{"model": "masked image model", "train_examples": 122500, "image_size": 48, "crop_scale_min": 0.8, "method": "mae", "mask_ratio": 0.5, "encoder_activation": "geglu", "encoder_head_dim": 48, "encoder_fused_qkv": false, "encoder_patch_size": [4, 4], "beta2": 0.999, "steps": 6300, "epochs": 3.3}
Rows from block 0 of the decoder, named by matrix and row number. Each number is 200 + 40 x the weight over the matrix's rms, rounded and kept within 0 to 999. All counts start at 0.
# fc2: MLP down (decoder.0.mlp.fc2.weight, 128x256), inputs 128-191
fc2.26,239,119,187,173,247,247,223,225,263,181,164,212,156,206,179,305,218,226,162,164,159,225,252,233,308,224,156,124,198,173,235,248,266,209,199,214,184,191,118,170,164,296,122,193,223,220,267,197,251,189,126,156,242,244,183,246,169,152,130,218,241,243,283,121
fc2.27,214,123,130,198,282,130,151,225,198,233,190,201,210,231,182,236,209,192,201,253,257,211,195,261,266,227,121,199,204,214,143,207,162,213,228,229,202,257,95,255,136,289,229,207,224,259,169,197,203,240,280,215,191,131,73,217,191,208,216,248,206,216,200,162
fc2.28,149,60,260,189,175,183,168,221,249,216,238,133,342,263,176,113,199,178,239,230,189,159,186,197,111,218,156,154,177,129,160,202,281,214,186,264,183,186,174,145,251,284,225,121,223,177,248,197,229,216,215,169,232,190,238,233,102,238,134,177,289,194,214,123
fc2.29,238,187,171,240,188,184,166,203,186,167,200,199,143,150,183,203,194,167,239,171,234,222,191,176,139,183,206,183,232,207,197,233,252,224,205,327,129,245,212,267,234,159,239,255,192,168,261,217,199,202,212,190,256,203,220,221,150,164,196,215,303,236,252,154
fc2.30,191,245,242,192,167,151,267,215,276,217,206,226,274,252,203,141,182,270,248,157,107,270,151,261,251,214,211,174,147,280,187,202,210,153,228,281,183,235,253,200,237,225,216,262,211,127,178,157,143,271,214,241,271,216,167,133,283,192,145,210,247,149,202,186
fc2.31,213,272,158,169,182,118,200,216,352,199,252,235,138,212,174,170,185,168,283,189,192,295,153,263,156,208,182,162,210,239,223,151,222,228,218,130,195,207,186,165,264,166,199,231,221,135,179,230,192,241,200,228,274,232,201,247,227,172,220,234,161,180,239,96
fc2.32,248,144,198,226,187,149,201,203,236,91,171,204,274,164,211,188,224,182,193,170,151,195,213,156,159,196,142,236,267,74,128,225,254,182,178,184,221,174,257,69,252,235,221,190,156,237,222,271,260,82,165,155,120,226,278,189,139,167,132,194,193,212,234,345
fc2.33,240,196,197,185,151,157,236,220,202,197,187,198,234,179,179,165,207,190,114,159,212,147,192,272,233,138,237,205,268,250,161,247,133,176,193,179,198,179,150,213,225,211,233,222,196,119,173,160,222,160,221,250,224,281,170,219,137,187,219,180,180,149,90,267
fc2.34,216,224,178,223,124,155,187,194,229,247,200,154,101,170,185,183,217,214,155,242,189,185,188,217,307,191,219,242,270,222,188,185,120,228,199,205,245,216,225,250,203,293,210,213,211,122,117,211,193,278,258,240,156,166,195,191,300,222,164,208,102,236,180,219
fc2.35,185,256,184,181,234,108,207,193,150,197,215,171,83,248,177,152,211,222,205,224,125,170,233,167,232,236,157,225,235,196,201,168,188,223,203,222,224,200,272,162,241,257,197,245,226,148,176,235,213,239,220,202,200,182,217,163,186,209,127,209,177,247,239,142
fc2.36,166,195,183,189,224,82,201,190,203,172,159,209,192,206,191,166,197,187,237,178,152,209,213,179,208,231,184,232,211,243,134,189,202,214,180,201,229,215,235,161,207,207,268,220,181,136,230,232,202,201,212,187,240,263,230,199,187,185,175,171,207,228,274,144
fc2.37,175,218,193,137,276,185,304,185,220,199,157,171,304,273,202,124,199,177,258,223,259,200,212,244,112,215,187,225,163,207,193,187,214,170,167,165,221,195,150,104,222,115,211,296,127,176,254,169,224,114,193,181,199,284,172,161,155,234,243,234,252,152,213,199
fc2.38,184,228,159,242,229,223,263,199,191,197,191,127,164,136,223,184,193,178,249,209,270,159,183,190,195,201,212,205,211,201,155,220,189,202,197,276,240,229,226,197,171,154,233,190,166,211,207,249,185,221,245,170,203,300,232,216,227,166,305,232,278,192,217,145
fc2.39,136,226,220,236,330,217,204,176,194,202,215,224,150,198,172,241,190,180,188,220,260,176,196,176,65,196,219,199,148,250,296,200,208,254,220,360,180,208,200,190,221,166,193,188,219,208,175,246,148,206,197,205,190,253,227,253,178,196,271,214,256,157,235,223
fc2.40,187,231,141,133,247,247,246,192,129,207,183,167,166,237,210,219,210,176,137,202,185,151,242,252,166,201,248,216,180,194,152,151,122,212,239,271,178,202,138,183,216,200,179,231,183,195,295,172,199,131,223,200,240,204,171,174,235,182,205,181,217,103,165,290
fc2.41,181,117,241,180,196,260,208,192,224,182,220,185,142,280,162,269,183,174,182,141,184,156,205,135,111,214,268,242,90,229,159,177,263,210,254,202,180,204,316,142,179,246,208,224,265,167,255,198,203,154,260,187,230,199,180,123,194,182,199,168,245,259,226,221
fc2.42,136,250,216,284,149,250,177,187,203,236,205,228,221,166,220,263,218,195,177,243,213,163,200,179,145,179,263,215,241,151,255,213,198,188,231,291,162,174,213,195,184,211,169,153,230,211,151,154,177,204,133,232,144,159,143,198,295,243,181,172,183,169,172,266
fc2.43,172,99,188,217,233,188,217,194,211,225,207,176,232,186,199,89,229,199,190,212,169,193,225,178,352,219,217,266,210,146,256,254,196,197,210,130,206,151,209,272,173,156,186,225,154,159,252,170,191,198,159,195,205,234,225,191,210,237,172,102,204,196,174,277
fc2.44,252,220,180,216,126,210,186,189,211,214,110,159,147,152,209,230,186,233,225,159,266,180,190,199,223,163,206,188,257,208,209,217,175,227,138,258,250,179,232,177,248,160,264,219,259,212,215,181,215,255,188,208,230,221,134,176,186,223,213,182,165,199,215,213
fc2.45,213,242,216,215,161,187,206,165,187,124,156,137,310,214,242,242,210,177,190,212,176,199,199,81,274,191,183,121,252,202,267,210,211,177,181,80,186,200,269,202,141,184,186,154,181,196,230,246,209,182,165,200,239,198,262,168,128,187,207,156,206,210,198,244
fc2.46,146,262,215,208,236,220,166,197,224,194,210,189,192,178,203,255,185,215,211,211,245,183,209,131,139,209,252,191,200,276,213,119,201,212,171,172,207,218,281,195,143,180,175,105,172,260,238,215,187,279,212,199,160,213,232,216,117,168,214,175,182,182,225,94
fc2.47,240,241,228,280,174,289,236,154,246,231,45,171,139,174,217,264,198,256,155,193,199,153,192,212,201,196,171,214,208,186,223,255,158,174,212,179,192,163,152,183,208,201,198,232,250,221,243,184,165,202,220,217,195,193,114,191,351,238,185,124,209,192,200,212
fc2.48,127,246,195,230,189,226,110,177,230,211,177,223,208,221,197,191,195,222,286,200,218,240,194,150,125,182,186,225,252,201,185,164,173,206,210,172,185,189,205,185,215,211,221,157,225,212,183,266,172,213,222,203,163,197,288,178,238,254,154,200,247,253,243,208
fc2.49,155,262,226,235,182,271,192,215,175,200,160,249,223,176,195,245,174,195,153,166,245,177,165,174,219,154,263,199,165,236,179,178,173,165,194,300,243,210,267,210,176,185,258,256,228,178,189,185,228,176,236,199,260,211,173,215,248,168,243,153,127,234,165,176
fc2.50,209,231,234,202,136,199,139,174,134,219,200,219,330,214,208,178,236,182,210,168,287,194,196,130,94,199,179,198,274,176,166,191,162,199,151,279,239,214,199,218,171,166,232,302,107,154,146,201,171,229,241,182,220,210,244,195,242,230,186,128,167,230,207,262
fc2.51,92,183,184,180,172,234,192,193,144,211,154,123,184,246,202,143,198,200,202,227,135,158,230,177,152,199,189,187,196,214,257,188,203,220,211,225,178,200,235,288,230,201,224,196,180,162,166,177,176,265,177,226,231,200,227,135,204,224,223,161,212,195,152,245
fc2.52,219,138,247,227,222,241,197,201,191,247,255,211,220,287,209,241,208,217,122,231,252,184,203,144,175,204,173,155,157,218,196,155,162,192,174,235,127,165,155,219,172,212,156,143,164,264,173,230,150,185,163,181,236,212,210,235,97,196,195,190,166,156,186,227
fc2.53,211,168,261,181,204,188,170,208,258,230,130,317,224,192,211,104,191,232,166,182,266,228,220,146,205,191,219,225,184,195,240,236,124,197,194,245,251,253,234,212,163,191,202,236,136,194,118,151,162,207,194,198,159,177,132,183,246,223,199,219,189,195,174,239
fc2.54,137,184,246,219,157,259,141,196,201,223,172,253,267,207,219,292,209,295,180,209,244,209,182,159,195,179,151,229,163,265,161,152,195,179,208,86,192,181,324,222,199,118,181,184,266,181,181,230,108,212,198,161,118,215,300,173,108,205,240,239,211,245,221,204
fc2.55,211,270,235,158,200,233,179,219,179,172,171,294,222,224,212,186,152,180,220,145,189,201,191,176,275,228,281,284,147,217,158,185,231,198,184,276,209,204,154,190,287,185,197,229,247,198,201,220,200,166,189,206,182,212,215,236,195,190,193,160,183,181,236,267
fc2.56,138,217,239,239,215,196,207,160,233,173,240,300,257,204,220,214,192,218,135,181,111,215,148,160,237,217,262,212,169,195,274,219,154,176,195,219,280,212,227,198,194,182,183,238,174,213,175,175,238,130,181,230,122,156,138,163,298,163,171,149,113,225,158,196
fc2.57,133,175,96,204,243,197,187,171,97,213,259,178,188,254,245,173,253,229,226,197,182,198,241,135,217,214,208,226,251,211,224,191,200,199,192,175,197,185,287,197,212,134,273,193,271,228,247,193,148,183,150,207,275,214,207,240,283,179,202,138,215,218,163,256
fc2.58,175,151,235,261,173,217,224,202,243,190,211,237,230,185,211,249,173,153,216,174,198,228,186,196,294,219,248,230,177,223,215,206,146,226,194,170,185,183,211,248,105,277,224,253,297,225,231,202,218,191,218,183,164,197,216,231,397,173,201,174,170,236,246,235
fc2.59,248,223,259,315,141,278,122,196,161,212,111,174,159,172,225,210,209,159,215,172,273,278,160,211,200,194,237,171,238,178,210,131,272,222,230,186,215,242,182,200,250,169,177,220,166,268,274,178,228,214,186,173,205,208,171,150,201,194,251,137,240,170,214,386
fc2.60,207,235,271,223,211,231,230,202,140,188,231,213,247,195,241,164,147,198,105,160,180,196,207,238,287,167,163,189,212,187,227,245,179,161,160,230,205,186,145,158,222,184,228,188,132,145,222,122,212,169,165,175,205,209,172,199,244,194,213,166,251,206,189,291
fc2.61,182,272,178,159,227,142,173,211,147,237,236,144,234,275,220,134,221,179,209,194,180,237,186,212,125,223,140,162,242,200,246,160,193,213,214,142,169,173,167,194,194,216,241,257,213,212,175,145,210,208,157,189,238,155,248,179,365,191,231,185,190,207,186,247
fc2.62,226,224,179,236,293,207,162,196,239,218,159,196,142,220,199,212,218,215,274,235,191,208,231,197,203,187,193,184,230,173,277,152,179,226,218,163,220,156,123,212,189,276,226,132,333,219,215,204,243,132,202,213,206,165,159,180,88,234,125,147,148,159,237,249
fc2.63,224,227,158,186,202,271,234,165,195,249,142,174,170,163,172,172,200,216,150,207,279,136,200,224,194,168,205,204,227,195,287,186,173,162,207,139,218,195,128,210,157,201,243,151,130,151,193,138,211,207,230,167,213,231,183,198,252,197,188,210,174,185,199,315
fc2.64,232,252,260,208,172,282,213,202,201,194,208,268,204,166,207,252,167,51,161,207,293,176,193,214,172,217,223,166,135,183,286,256,215,187,222,206,205,224,102,207,161,178,133,264,182,265,219,180,254,184,129,209,209,221,166,224,207,220,275,167,177,178,211,167
fc2.65,220,219,188,194,207,233,168,219,159,197,201,201,193,201,202,216,215,222,165,189,134,202,226,185,123,232,184,146,187,193,155,213,157,223,174,149,161,201,193,190,187,234,161,190,206,176,245,260,183,203,123,170,223,194,194,162,226,208,206,148,169,180,180,165
fc2.66,195,237,258,198,263,142,185,190,219,201,166,250,165,159,183,189,195,222,285,165,201,280,190,210,228,195,234,256,187,253,184,268,146,170,145,137,263,211,306,219,205,204,154,218,226,194,157,238,143,261,248,215,96,182,158,192,164,177,205,196,229,187,224,165
fc2.67,225,127,195,188,206,237,218,199,208,202,200,218,185,182,185,262,190,189,246,165,247,243,211,269,189,235,231,218,162,224,216,216,191,190,184,211,235,203,194,246,171,158,155,225,192,235,212,167,202,179,239,189,186,206,178,194,164,164,241,220,244,199,230,151
fc2.68,206,349,258,165,254,211,204,184,247,208,190,195,183,208,199,227,197,118,144,154,261,188,243,192,322,248,198,196,161,186,268,233,236,211,195,103,209,205,151,230,178,185,154,268,187,223,219,147,286,169,189,201,188,174,212,222,183,208,199,102,262,212,191,333
fc2.69,226,188,176,192,254,212,216,196,242,190,160,219,159,236,212,183,211,201,142,178,183,196,200,247,192,223,202,145,207,268,222,202,223,210,210,224,195,179,128,227,204,183,192,268,201,257,200,135,217,167,138,185,252,206,125,229,240,220,208,182,237,195,191,259
fc2.70,176,251,184,162,210,214,197,208,198,194,221,158,117,136,199,220,193,259,216,188,173,93,239,208,188,208,191,208,173,247,199,156,252,228,205,145,155,171,264,260,187,139,154,131,252,194,214,234,195,207,208,175,170,214,230,138,146,168,131,191,224,161,192,105
fc2.71,194,221,196,234,128,248,227,225,216,209,209,164,205,170,194,248,233,238,255,169,283,158,239,238,135,232,183,188,164,209,211,171,233,178,216,164,212,198,136,199,143,173,142,214,218,219,184,123,183,240,228,223,141,204,250,170,187,225,144,180,257,152,231,133
fc2.72,229,111,167,223,313,187,215,196,196,196,271,225,240,238,197,142,236,223,259,219,213,291,209,198,273,231,210,183,200,233,217,274,240,193,224,152,185,220,164,192,215,247,181,251,218,220,236,170,167,227,214,244,245,176,142,169,196,237,189,138,275,241,230,196
fc2.73,213,167,219,124,191,220,174,225,249,242,219,222,171,179,198,224,185,221,213,187,181,216,222,215,265,208,219,182,128,124,209,222,223,226,204,89,156,233,163,187,276,250,144,174,180,137,197,150,170,211,220,225,247,226,220,178,216,228,211,149,153,173,196,95
fc2.74,171,207,126,199,166,225,196,203,196,241,213,148,184,201,209,188,216,254,224,218,184,191,201,202,175,217,142,155,227,155,193,196,250,235,255,293,183,238,175,223,193,199,169,197,220,233,201,206,167,168,241,162,182,198,310,228,183,224,161,315,223,147,190,123
fc2.75,210,288,265,156,198,218,135,161,255,181,212,231,233,220,197,238,196,107,154,214,178,94,189,199,239,202,279,160,173,238,244,215,223,153,204,177,259,153,229,213,217,152,107,280,209,243,164,153,230,219,180,217,191,121,214,188,137,178,199,177,160,218,198,155